config.toml
model = "multi-label image tagger"
horizontal_flip = false
norm_position = "pre"
bias = "all"
depths = [4, 4, 4]
optimizer = "soap"
lr = 0.0016
shampoo_beta = 0.95
max_precond_dim = 1536
adamw_lr_other_params = 0.0009
cautious_weight_decay = true
lr_schedule = "linear"
weight_decay = 0.0
Rows from block 2 of a small multi-label image tagger, named by matrix and row number. Rows with one number belong to one neuron. Each number is 50 + 12 x the weight over its row's rms, rounded and kept within 0 to 99. All counts start at 0. After the name is the row's rms in percent of the matrix's.
After each neuron's rows are labels from the 100 images, of 14976, where the neuron reaches its highest value: "strongest on" is what is common among them; "peak on" is the class under the peak. Only what is clearly more common there than usual is listed. The data: rendered rooms with furniture.
# fc1: MLP up (model.blocks.2.mlp.fc1.weight, 576x96), inputs 0-95
# fc2: MLP down (model.blocks.2.mlp.fc2.weight, 96x576, transposed), outputs 0-95

fc1.165 117:37 47 31 31 48 72 45 61 39 36 51 45 54 58 62 69 55 46 46 39 49 33 34 56 45 51 60 62 69 56 45 21 65 38 46 48 71 66 48 39 62 63 54 75 60 55 40 59 34 35 60 39 35 45 58 53 70 50 38 49 45 51 51 51 46 55 34 51 40 60 65 32 49 58 60 50 54 37 72 50 54 54 62 48 62 24 45 50 48 32 38 59 55 40 17 68
fc2.165 109:33 70 46 50 41 45 41 76 43 52 44 53 59 47 70 57 30 66 48 49 54 28 47 60 39 73 43 56 52 57 37 21 53 57 47 36 66 66 63 86 23 67 52 50 47 41 38 40 59 53 52 43 54 53 66 59 43 50 65 47 58 43 70 39 41 56 62 45 45 52 69 64 66 50 47 53 41 57 40 61 53 51 31 72 39 73 51 54 50 48 27 53 50 48 53 57
strongest on: pink walls; red walls
peak on: wall

fc1.548 086:44 39 50 53 37 56 24 67 43 67 50 46 60 33 56 57 43 47 41 59 50 34 54 44 63 56 68 39 71 31 73 69 64 61 22 37 37 72 54 62 62 52 67 53 44 47 38 57 34 45 20 48 57 52 44 56 45 47 70 38 35 38 46 47 36 59 57 66 59 39 60 56 49 61 64 47 48 41 61 44 48 71 41 55 47 69 46 59 51 24 63 37 50 39 48 56
fc2.548 074:40 62 56 39 67 49 70 43 61 40 22 48 68 54 47 55 50 60 50 44 39 44 51 47 58 49 39 55 40 46 44 35 66 49 53 66 49 39 50 49 67 62 52 27 48 20 49 32 51 50 65 58 52 65 27 35 38 51 58 58 62 59 39 62 46 53 51 24 74 57 65 25 18 52 46 43 44 60 44 65 63 38 61 38 50 59 57 46 55 57 46 48 75 53 61 68
strongest on: green walls
peak on: wall

fc1.229 094:47 35 56 55 51 50 51 50 55 42 48 46 45 44 45 59 41 67 53 18 22 35 50 52 64 54 49 60 57 47 64 73 50 60 37 61 48 56 55 49 52 61 65 47 24 58 48 32 72 32 50 58 64 66 34 58 64 44 44 38 44 27 56 54 55 45 51 53 54 62 43 56 50 49 69 28 36 33 49 55 79 54 50 27 55 41 21 40 46 47 66 28 39 64 48 53
fc2.229 098:44 44 59 60 59 61 62 44 60 30 61 33 63 40 62 50 42 61 34 53 70 56 19 63 47 32 37 56 45 58 44 22 55 42 53 57 44 50 37 62 44 43 57 21 69 36 47 53 50 38 46 71 44 42 62 47 49 60 49 64 48 41 28 40 25 49 36 44 55 46 32 48 42 44 48 35 51 67 51 43 23 59 41 74 55 67 44 51 37 46 36 59 58 48 63 57
strongest on: green walls
peak on: wall

fc1.42 099:60 38 60 69 40 43 49 61 51 49 49 32 36 57 41 62 60 79 37 51 38 62 52 65 40 52 22 46 47 55 55 67 46 64 45 62 49 48 37 70 49 56 42 66 58 31 53 35 55 45 80 54 59 53 65 18 35 43 39 47 45 53 58 43 64 50 52 36 63 53 71 45 47 65 34 72 25 40 38 72 51 51 52 49 45 54 44 37 60 56 57 52 57 48 70 44
fc2.42 105:30 49 38 55 50 55 56 53 45 72 50 48 46 51 59 24 66 57 67 62 35 36 58 40 40 48 50 64 62 61 55 49 59 54 41 57 47 65 57 58 55 40 42 56 60 46 55 49 61 47 41 53 40 31 59 42 25 45 51 66 58 74 51 50 35 53 76 39 40 70 48 22 57 61 68 66 49 66 63 59 62 34 65 34 70 37 53 52 50 42 20 62 57 32 46 60
strongest on: red walls
peak on: wall

fc1.25 111:36 47 39 47 36 65 58 47 42 38 53 51 71 30 63 52 34 71 51 55 49 69 62 62 39 50 67 44 43 44 73 59 51 66 33 64 49 35 53 52 60 50 64 50 31 49 48 75 36 44 60 44 62 45 48 54 56 47 43 38 43 58 53 55 47 52 37 60 81 60 58 30 72 64 48 43 25 61 47 38 75 66 36 47 66 53 49 58 47 38 36 57 73 47 40 41
fc2.25 111:53 72 21 43 27 50 63 46 47 72 53 52 40 38 61 49 20 64 61 35 47 59 48 44 61 31 45 36 55 47 35 48 63 73 47 48 57 36 39 29 32 57 35 46 52 34 53 55 54 39 45 23 34 63 38 54 64 50 34 45 41 54 52 70 51 57 47 44 67 48 58 65 54 53 55 53 40 64 59 56 35 81 45 62 38 39 43 42 64 56 53 46 54 42 65 52
strongest on: white walls
peak on: ceiling

fc1.375 088:31 44 29 48 34 40 51 53 44 45 31 37 74 51 46 49 59 55 37 53 43 59 43 74 55 27 29 63 50 33 71 50 43 28 46 40 58 37 52 48 56 53 68 42 41 50 46 45 48 80 45 41 41 30 31 57 42 64 48 58 63 43 53 49 39 55 54 53 31 70 49 34 46 49 53 27 45 64 48 75 59 48 57 34 49 43 45 66 43 55 41 36 59 58 30 72
fc2.375 077:37 62 30 48 46 41 57 45 32 67 49 66 41 60 60 50 48 65 37 44 33 61 55 51 32 52 64 34 54 55 58 71 52 45 33 40 62 54 51 50 54 23 39 50 49 49 41 68 55 58 58 31 49 58 72 69 60 48 59 47 36 40 35 40 66 43 44 56 45 31 58 75 40 43 39 47 59 57 35 25 40 68 30 34 49 48 75 59 33 45 45 59 65 47 50 32
strongest on: blue walls
peak on: ceiling

fc1.299 098:52 53 54 45 47 42 56 56 56 29 47 50 54 67 59 59 73 39 41 61 48 64 40 53 52 48 59 56 44 46 28 65 50 46 73 56 59 44 48 54 77 40 70 72 46 45 46 53 46 59 30 50 51 62 70 48 48 58 68 54 73 40 47 54 34 44 66 52 20 55 43 58 45 75 40 60 58 70 60 81 53 51 49 35 39 63 33 40 36 52 46 39 44 32 31 53
fc2.299 101:69 92 40 67 45 50 42 33 43 61 49 50 49 37 44 47 20 45 32 36 37 52 43 62 48 59 52 49 59 39 67 40 57 67 37 31 47 50 59 35 49 58 36 49 62 59 34 60 34 52 50 47 39 59 66 57 74 67 74 45 46 56 59 50 52 58 50 61 61 36 55 48 60 46 51 36 47 42 27 50 31 69 45 44 26 59 56 58 60 70 43 54 57 60 54 50
strongest on: white walls; grey walls
peak on: window

fc1.72 097:36 51 57 53 60 67 57 68 55 32 51 42 42 57 65 54 56 49 41 56 37 56 62 42 33 65 43 58 48 48 40 79 28 35 49 35 60 66 42 40 47 57 66 37 46 32 36 53 62 42 44 59 78 72 68 40 31 27 64 44 56 40 28 57 38 56 52 58 36 42 59 72 41 30 48 57 55 43 33 45 46 49 51 47 45 24 51 38 25 52 42 51 40 53 52 57
fc2.72 104:40 58 29 55 44 39 54 48 64 67 60 74 33 64 31 64 54 30 61 53 43 30 51 60 38 57 42 18 31 36 47 53 48 46 54 57 36 50 48 51 39 49 58 61 51 52 58 47 46 48 31 36 48 44 75 53 52 58 39 59 52 64 52 39 45 53 77 53 49 43 45 58 40 66 70 38 65 58 28 72 40 42 37 55 52 54 35 62 39 72 64 45 67 56 67 42
strongest on: white walls
peak on: wall

fc1.162 098:37 48 47 42 60 47 62 45 60 63 45 43 69 42 52 49 44 66 32 59 50 63 41 45 45 62 60 48 44 58 38 40 54 29 44 46 40 45 20 50 53 56 55 60 43 54 57 64 63 56 48 46 32 55 62 60 71 46 34 33 47 54 41 44 47 19 51 72 35 54 66 34 40 68 48 33 58 65 47 32 56 55 34 54 41 63 25 41 40 75 62 41 73 39 50 75
fc2.162 093:57 60 59 51 36 71 57 70 60 23 53 55 42 59 34 50 51 58 69 47 37 42 41 43 70 34 60 50 40 38 59 55 39 59 42 59 48 90 73 50 54 31 69 36 49 48 43 54 46 33 32 60 54 61 73 36 57 40 38 52 50 66 44 34 41 61 50 63 52 64 36 46 48 44 55 41 42 55 62 49 47 50 50 38 65 54 77 44 44 46 48 33 54 76 50 39
strongest on: black walls
peak on: wall

fc1.291 090:61 34 35 51 57 42 29 59 63 72 60 43 55 48 59 30 48 55 46 45 38 34 54 58 48 44 58 55 62 40 76 57 41 58 71 38 61 52 60 44 77 62 42 28 32 67 36 67 43 48 50 43 52 66 57 65 45 64 48 26 62 36 47 68 47 48 40 57 53 50 52 31 69 48 60 53 41 39 76 59 54 30 50 42 58 43 40 41 54 64 21 53 59 53 44 43
fc2.291 107:38 46 46 40 56 60 55 72 31 44 66 32 38 79 65 52 44 59 20 50 64 50 49 28 37 62 42 49 40 49 44 59 37 52 36 61 59 40 60 54 46 30 63 42 55 46 48 32 53 55 70 61 49 51 34 43 54 40 36 45 36 51 46 75 36 40 59 60 56 45 24 26 42 44 47 43 66 60 42 45 40 59 59 39 47 77 43 53 42 36 66 49 46 42 63 34
strongest on: blue walls
peak on: wall

fc1.569 092:59 54 51 40 50 56 66 58 55 46 55 39 38 62 57 33 64 66 52 73 73 43 33 37 51 51 42 47 49 48 60 41 59 59 44 62 45 44 31 55 30 56 58 47 56 75 51 32 58 46 51 57 60 51 45 40 58 41 52 52 51 56 54 46 40 46 32 78 52 59 57 30 52 76 51 43 56 43 50 36 69 27 66 63 54 69 12 67 43 42 44 41 52 32 54 26
fc2.569 080:39 41 61 54 47 57 47 65 32 30 23 55 51 56 33 43 71 55 41 57 47 53 20 40 79 46 60 33 46 78 58 55 49 31 59 37 53 44 34 35 56 45 70 57 47 41 51 47 46 75 52 58 57 47 52 37 48 21 50 56 53 65 57 25 54 57 51 47 55 37 46 41 55 31 67 35 45 49 46 32 45 39 48 60 65 60 57 39 44 62 60 33 44 50 53 45
strongest on: blue walls; purple walls
peak on: wall

fc1.161 120:34 43 57 47 39 53 60 42 36 63 53 53 53 71 45 68 55 76 50 35 47 53 49 44 62 53 23 55 54 49 34 42 65 22 52 46 68 56 55 78 54 62 31 51 43 63 53 63 60 65 56 59 34 49 56 59 73 48 37 45 44 44 55 49 55 43 44 51 74 47 54 47 48 46 30 71 25 29 43 59 37 27 47 72 41 45 41 47 62 46 40 42 53 32 49 57
fc2.161 103:36 38 38 38 31 58 53 42 25 41 55 56 45 41 36 43 48 46 32 68 43 35 53 46 75 70 45 45 61 52 56 51 57 63 43 45 35 49 54 39 43 51 45 43 53 54 58 78 52 19 55 61 70 43 59 40 66 63 43 28 47 68 41 58 36 47 53 44 49 41 43 61 35 64 63 54 47 55 54 35 59 60 50 36 50 24 64 62 61 60 26 35 42 71 43 36
strongest on: red walls
peak on: ceiling

fc1.243 099:46 57 63 54 50 61 34 41 52 54 63 34 34 41 65 13 56 52 47 55 49 70 68 41 48 75 54 48 49 34 49 39 50 75 62 63 42 52 53 47 59 51 62 56 49 39 34 49 56 53 57 18 37 29 63 50 40 47 42 55 80 71 55 48 49 67 56 46 53 65 53 56 72 52 39 25 58 44 55 64 39 54 55 42 31 43 41 54 39 59 40 39 50 47 54 68
fc2.243 100:50 59 51 40 35 40 49 53 34 53 41 58 52 57 14 61 49 54 39 58 38 52 62 43 38 47 45 50 39 45 66 57 62 50 33 43 60 62 34 45 47 50 43 44 65 50 74 66 68 56 36 40 56 74 57 44 63 52 49 33 23 65 35 59 58 31 54 33 61 40 51 40 47 59 69 60 55 65 47 41 36 37 78 48 60 51 68 22 55 59 63 44 55 35 40 46
strongest on: white walls
peak on: door

fc1.160 109:33 44 63 51 41 31 38 65 43 35 60 57 36 62 46 54 54 49 66 50 73 56 61 52 48 32 59 39 39 22 44 51 41 36 49 36 49 51 06 49 43 36 68 63 61 46 40 68 42 54 45 54 41 65 43 42 35 32 30 46 50 63 46 50 45 54 32 48 30 40 44 69 41 53 31 67 49 50 43 60 58 52 50 63 41 52 56 52 58 38 41 55 20 45 43 48
fc2.160 095:60 50 52 25 65 52 44 24 40 51 59 47 42 53 45 45 41 48 66 55 74 60 29 65 40 29 51 34 42 82 35 48 53 67 47 46 44 43 46 65 54 42 58 45 29 29 58 72 52 50 44 47 46 30 43 75 56 59 53 38 41 28 37 48 57 39 53 45 45 49 45 46 46 50 58 38 40 31 52 44 35 54 72 55 44 46 56 49 29 59 39 67 70 67 43 53
strongest on: red walls
peak on: wall

fc1.148 097:56 48 43 49 55 53 41 59 65 68 55 49 52 26 46 70 40 39 54 68 61 53 66 45 41 38 37 69 57 34 45 43 60 60 53 26 43 87 61 46 48 59 57 29 31 50 73 69 45 61 42 52 53 75 49 73 71 44 43 45 48 29 42 53 45 60 41 50 59 40 47 75 58 46 52 42 68 48 46 41 42 54 49 70 48 52 45 56 38 62 45 60 33 31 45 44
fc2.148 087:50 77 50 33 64 53 37 54 51 56 52 61 31 68 63 44 50 55 36 43 51 42 59 54 45 48 43 58 84 68 54 47 23 48 59 33 43 44 41 57 67 50 66 39 40 59 43 43 38 47 40 39 43 59 42 45 46 46 80 55 68 66 65 59 52 66 64 36 37 59 55 51 62 54 59 45 63 30 56 32 61 30 46 60 54 54 77 48 49 68 38 54 48 58 45 68
strongest on: red walls
peak on: wall

fc1.227 105:72 30 53 35 52 61 51 63 56 53 49 62 65 39 60 31 66 47 43 52 56 43 56 43 46 58 37 53 42 66 69 35 60 84 51 49 50 63 49 75 39 52 48 58 44 62 35 60 53 46 53 29 52 53 61 44 54 75 50 70 58 37 61 57 68 49 32 59 45 70 61 27 34 68 45 73 41 40 42 54 25 42 37 37 47 54 56 37 53 39 52 55 48 65 45 44
fc2.227 111:41 63 44 60 64 26 60 48 56 29 50 43 44 61 13 48 72 36 41 41 35 51 35 61 62 39 55 47 55 42 46 60 50 65 26 34 48 67 76 59 47 72 43 69 55 24 44 34 41 46 70 58 57 26 47 65 28 48 55 59 47 50 49 45 47 68 24 47 50 52 42 55 40 42 54 47 57 59 41 51 45 53 48 44 36 29 55 47 47 56 45 60 45 40 53 46
strongest on: yellow walls
peak on: wall

fc1.335 098:60 48 38 63 43 62 40 77 27 67 43 64 64 24 59 53 60 59 53 57 37 61 75 31 60 91 38 64 54 45 73 36 53 57 71 50 45 49 52 49 56 40 53 29 50 37 44 35 55 38 56 50 58 60 51 39 75 48 43 62 57 54 40 44 48 55 38 50 60 49 40 28 43 55 65 48 56 49 43 67 51 40 41 59 58 44 36 52 54 36 32 56 38 56 58 41
fc2.335 094:75 35 65 24 65 44 66 44 48 37 48 41 54 43 46 53 26 46 28 49 61 50 28 61 44 37 42 47 48 76 41 34 60 39 31 52 59 53 43 49 56 46 66 43 34 48 50 48 57 60 54 34 51 42 68 51 67 68 54 54 64 43 40 56 54 43 90 43 48 45 67 51 45 33 53 55 41 41 53 35 44 61 48 58 75 55 51 56 41 55 37 60 73 63 38 41
strongest on: blue walls
peak on: wall

fc1.189 101:65 47 36 48 48 41 47 41 80 47 46 35 62 64 43 37 38 47 49 51 44 23 56 44 45 43 71 39 66 42 52 55 62 38 75 63 61 54 22 51 66 49 25 22 39 45 44 66 57 54 63 50 60 45 65 48 31 29 47 38 47 51 65 73 36 40 51 62 48 53 40 40 48 51 55 54 51 56 65 65 50 30 53 34 58 47 35 37 53 44 28 56 61 61 54 56
fc2.189 109:49 41 38 36 48 64 50 76 28 40 54 51 20 52 61 54 54 41 48 39 60 35 46 38 38 53 56 49 27 53 42 68 19 55 32 50 64 34 60 54 47 18 58 53 47 56 40 28 61 51 65 52 53 54 61 52 59 43 34 39 46 60 38 56 49 56 64 60 60 31 53 50 52 53 50 50 41 53 54 24 46 45 58 36 57 69 41 80 33 61 43 61 52 51 49 35
strongest on: blue walls; purple walls
peak on: wall

fc1.413 104:53 27 44 55 61 77 48 46 49 70 55 27 32 53 68 56 35 53 47 44 59 57 52 38 62 42 45 53 53 52 55 56 70 49 51 47 47 56 42 62 76 64 63 53 56 37 45 48 62 55 53 66 62 61 60 41 56 77 28 56 36 33 38 55 52 55 55 56 53 63 56 58 65 44 43 61 19 38 40 73 40 77 59 75 62 50 60 46 46 58 41 51 69 41 60 43
fc2.413 103:37 60 47 58 46 61 56 32 36 62 66 51 16 41 54 38 64 37 45 53 33 48 80 34 43 37 52 53 68 65 50 60 29 51 56 49 42 51 62 46 41 46 43 62 52 58 44 45 71 47 51 46 54 30 46 50 44 53 45 50 60 51 51 38 28 54 25 53 63 51 30 40 62 48 61 64 40 44 39 61 45 40 66 44 44 61 74 60 57 54 18 64 59 48 76 53
strongest on: black walls; purple walls
peak on: wall

fc1.150 089:43 49 49 68 72 45 52 45 36 43 69 52 39 38 55 56 23 58 57 38 44 50 39 68 38 37 58 64 71 47 43 35 29 60 59 51 53 49 52 41 65 45 57 53 64 43 52 35 68 35 54 32 62 44 27 45 43 27 61 33 54 51 44 39 51 50 39 36 36 54 51 51 42 64 56 47 45 32 32 64 60 66 45 51 47 32 52 48 32 63 70 32 47 25 63 70
fc2.150 077:53 21 63 46 58 56 39 69 57 44 37 58 43 39 53 39 50 48 70 31 68 55 43 66 32 60 71 57 73 61 41 36 53 47 29 80 57 46 37 37 62 50 52 44 42 44 46 60 36 42 53 37 61 53 55 59 54 33 57 32 41 49 35 52 43 62 47 52 42 59 54 60 78 64 68 49 69 47 49 35 59 62 42 47 61 56 61 65 27 41 44 57 33 44 67 48
strongest on: black walls
peak on: ceiling

fc1.172 106:42 46 33 55 53 55 80 52 34 52 47 40 58 53 67 53 51 48 63 32 59 61 52 32 64 62 46 65 64 60 55 52 63 51 43 39 42 58 56 47 50 62 51 46 32 61 73 64 57 38 52 44 33 35 58 50 58 63 40 55 50 47 49 56 40 41 42 53 61 70 51 48 77 44 55 65 69 23 44 61 58 52 69 64 65 28 39 34 71 46 73 33 26 32 48 55
fc2.172 101:42 46 58 51 57 56 53 45 49 78 27 22 46 44 36 50 53 52 45 44 43 41 63 70 45 62 43 50 58 40 71 64 45 42 58 49 63 53 60 49 54 50 60 37 65 37 44 35 47 64 72 66 74 62 60 58 76 73 37 37 57 51 40 37 53 52 53 56 42 49 61 51 50 35 33 58 68 72 72 34 51 53 50 47 41 62 60 61 23 60 51 55 45 45 71 36
strongest on: red walls
peak on: ceiling

fc1.231 109:25 56 44 66 37 34 44 58 79 51 42 48 51 31 44 41 46 38 50 53 42 33 60 57 40 62 41 60 59 47 48 63 48 40 81 29 62 62 44 39 47 45 30 46 47 57 47 63 49 40 55 44 50 68 88 65 28 44 52 53 60 57 62 65 43 52 42 62 52 61 49 45 58 49 49 57 43 58 58 53 41 18 60 25 72 64 41 38 50 49 46 60 57 61 52 43
fc2.231 100:51 45 43 69 60 86 55 59 26 49 54 44 35 50 66 62 59 55 58 36 64 61 49 28 38 68 50 46 39 62 49 58 39 64 57 49 56 31 43 63 46 17 55 42 51 44 42 50 69 37 52 42 54 57 43 32 62 53 35 33 53 48 50 51 63 51 46 53 54 59 55 42 48 63 47 27 70 28 34 44 33 64 66 58 44 48 34 79 40 57 59 53 61 49 61 47
strongest on: red walls
peak on: wall

fc1.64 104:52 29 46 46 64 68 41 68 36 31 54 50 31 61 65 44 38 52 59 21 34 68 67 32 50 66 37 64 31 40 41 51 47 40 50 65 65 49 53 48 31 38 54 44 29 53 59 63 60 64 52 46 58 63 47 52 42 40 55 56 45 59 33 76 66 58 44 52 67 30 39 50 63 42 30 58 54 27 40 40 50 51 47 47 39 38 32 57 59 61 46 68 46 37 49 46
fc2.64 091:29 44 50 19 73 59 35 57 66 51 57 46 41 50 49 47 63 56 53 44 30 31 52 53 52 68 44 67 43 38 50 51 57 33 56 48 44 58 48 44 43 48 46 45 37 55 47 51 59 51 29 55 60 39 36 50 45 55 37 60 10 47 31 66 46 36 61 52 31 38 57 52 57 61 52 49 78 65 59 48 44 21 51 72 57 53 60 67 45 39 51 61 41 35 67 51
strongest on: yellow walls
peak on: wall

fc1.522 095:62 27 20 43 43 48 53 57 66 47 52 59 49 30 40 53 48 52 68 51 37 42 57 59 40 21 63 43 57 74 57 32 48 46 60 39 48 71 29 64 44 45 68 75 58 35 51 33 67 46 60 50 23 58 57 50 50 38 43 56 41 52 39 35 50 44 34 54 33 57 61 42 69 55 49 40 68 43 61 36 73 45 53 63 49 42 51 62 64 49 63 40 51 62 46 51
fc2.522 103:47 50 46 41 56 33 34 47 52 48 42 35 47 66 52 63 54 54 64 66 41 24 33 47 30 63 37 60 33 43 59 16 56 64 37 63 69 68 73 48 25 48 58 48 47 69 40 33 48 48 38 47 43 40 64 61 44 63 49 41 43 36 69 44 45 71 36 36 46 43 59 55 31 52 46 26 38 62 41 48 54 43 47 46 43 68 48 53 43 52 37 46 56 30 37 50
strongest on: pink walls; purple walls
peak on: wall

fc1.176 085:61 40 58 57 49 58 54 60 76 54 53 35 28 32 60 57 52 42 43 51 47 49 36 58 36 48 45 44 66 40 67 51 55 26 44 31 40 51 33 37 44 60 67 33 48 45 58 30 63 53 40 35 46 33 28 63 58 30 69 65 39 42 58 44 44 47 49 48 41 39 67 45 40 58 54 43 51 42 59 57 44 59 72 48 49 51 64 44 31 60 87 75 33 56 44 56
fc2.176 091:49 54 56 37 55 43 28 50 49 57 52 56 66 45 47 38 42 57 44 64 63 51 46 20 51 49 67 57 47 61 62 46 54 70 48 46 73 47 51 24 37 70 48 53 45 60 36 32 53 61 31 32 51 39 31 37 49 37 63 36 61 60 60 32 51 32 46 33 57 59 56 46 25 39 67 40 66 53 46 33 57 76 59 27 60 33 54 51 64 38 45 41 58 43 55 45
strongest on: yellow walls; green walls
peak on: door

fc1.16 086:48 37 50 59 40 59 50 82 42 68 39 59 79 40 61 44 53 43 51 60 44 62 51 58 44 59 59 47 59 31 48 53 62 29 58 46 41 55 45 48 47 21 58 57 52 40 55 36 33 54 60 52 32 64 58 55 44 43 52 48 62 56 48 45 39 59 39 45 54 35 66 45 58 74 53 58 41 28 41 61 65 33 62 73 56 10 38 40 54 38 39 71 51 47 46 50
fc2.16 101:60 56 47 46 71 47 56 45 47 38 51 57 65 65 38 61 42 55 54 67 67 60 27 55 52 39 34 49 38 70 52 48 58 48 49 71 66 45 51 62 31 83 48 36 50 42 34 40 38 33 44 49 38 22 34 53 50 65 47 60 47 56 62 34 56 43 56 47 48 59 78 45 50 26 35 58 48 60 33 58 36 64 48 66 43 75 73 59 53 44 51 49 59 57 39 54
strongest on: blue walls
peak on: wall

fc1.171 095:51 46 38 50 51 59 73 66 53 38 40 44 24 53 40 56 55 69 63 58 58 51 58 30 66 30 59 51 54 49 47 63 46 47 59 65 49 67 49 48 33 53 57 67 40 38 23 81 64 36 55 50 58 61 74 45 53 41 48 60 26 41 67 62 67 47 28 54 53 51 50 54 35 59 41 41 56 57 65 49 31 63 43 44 61 45 37 29 45 61 52 59 37 49 28 50
fc2.171 095:55 68 49 44 50 36 44 36 82 45 56 65 26 62 50 67 20 43 57 38 44 48 57 55 46 76 47 39 34 50 54 64 55 53 47 24 46 47 56 75 43 60 25 61 60 63 41 45 47 71 52 49 40 46 64 48 48 44 37 40 58 55 46 34 65 71 41 77 58 51 54 58 58 52 39 67 45 60 46 45 44 43 38 53 49 71 44 49 38 64 50 56 52 46 65 31
strongest on: pink walls; yellow walls
peak on: wall

fc1.51 104:46 66 74 55 44 60 44 51 41 39 68 54 70 47 57 38 51 49 42 44 55 69 63 58 50 75 81 50 44 48 37 57 54 66 47 55 66 52 63 38 62 55 50 62 43 48 34 43 35 53 54 42 54 39 58 54 39 55 65 58 61 60 52 65 48 49 67 48 48 37 38 41 68 62 38 41 74 54 64 73 60 53 39 47 60 47 49 74 10 40 58 49 54 41 63 72
fc2.51 098:46 46 45 38 50 40 51 50 43 60 48 61 60 70 53 46 54 31 48 73 34 56 47 60 52 40 50 55 57 49 57 67 62 49 39 51 34 50 49 41 43 56 51 35 58 54 48 66 38 38 35 40 73 64 47 39 56 54 52 15 29 58 53 60 45 44 61 42 76 41 49 28 32 60 64 54 58 53 24 37 30 71 64 32 66 65 53 49 65 60 33 40 66 34 40 43
strongest on: white walls; grey walls; pink walls
peak on: door

fc1.309 093:65 52 60 74 56 40 40 69 50 38 68 45 44 67 55 30 31 62 58 46 45 74 52 59 49 42 58 63 45 52 52 57 42 63 61 56 50 45 54 56 49 52 53 60 51 44 63 31 58 44 54 28 49 42 56 42 17 36 66 53 70 69 51 52 51 43 57 32 21 55 56 43 65 46 41 42 63 43 45 75 70 58 40 37 51 50 39 63 36 54 50 22 45 36 46 68
fc2.309 086:28 56 36 55 42 60 62 63 21 54 59 53 42 44 42 45 38 53 50 45 59 29 39 38 45 45 49 50 65 45 48 57 68 36 17 63 33 53 41 29 55 58 59 50 57 38 34 70 35 53 64 37 81 43 35 59 60 41 34 29 23 57 42 34 57 45 48 49 34 47 49 62 45 69 64 66 47 50 54 42 41 43 38 43 36 41 67 45 49 42 44 49 40 41 48 53
strongest on: white walls; grey walls
peak on: door

fc1.24 091:64 21 45 33 60 50 60 56 68 35 42 65 48 47 61 37 50 70 52 48 62 53 65 34 37 54 48 55 51 47 38 48 54 32 35 41 53 51 67 43 58 32 55 50 64 30 74 78 68 49 52 58 47 52 33 48 28 49 48 24 28 55 27 52 48 48 50 58 53 65 46 43 47 59 63 43 59 49 39 60 40 40 52 44 40 61 42 52 76 52 79 48 41 52 65 40
fc2.24 098:58 46 50 63 63 64 31 62 57 62 67 35 46 51 37 45 38 64 20 55 54 40 31 38 62 46 51 55 47 43 58 36 61 62 45 57 60 29 56 31 33 63 42 71 72 41 50 36 43 79 77 54 45 53 50 39 64 44 45 34 59 38 45 19 45 51 46 62 37 48 52 43 48 58 42 32 48 51 39 56 72 56 51 63 47 53 39 39 60 64 36 45 47 50 59 69
strongest on: black walls
peak on: wall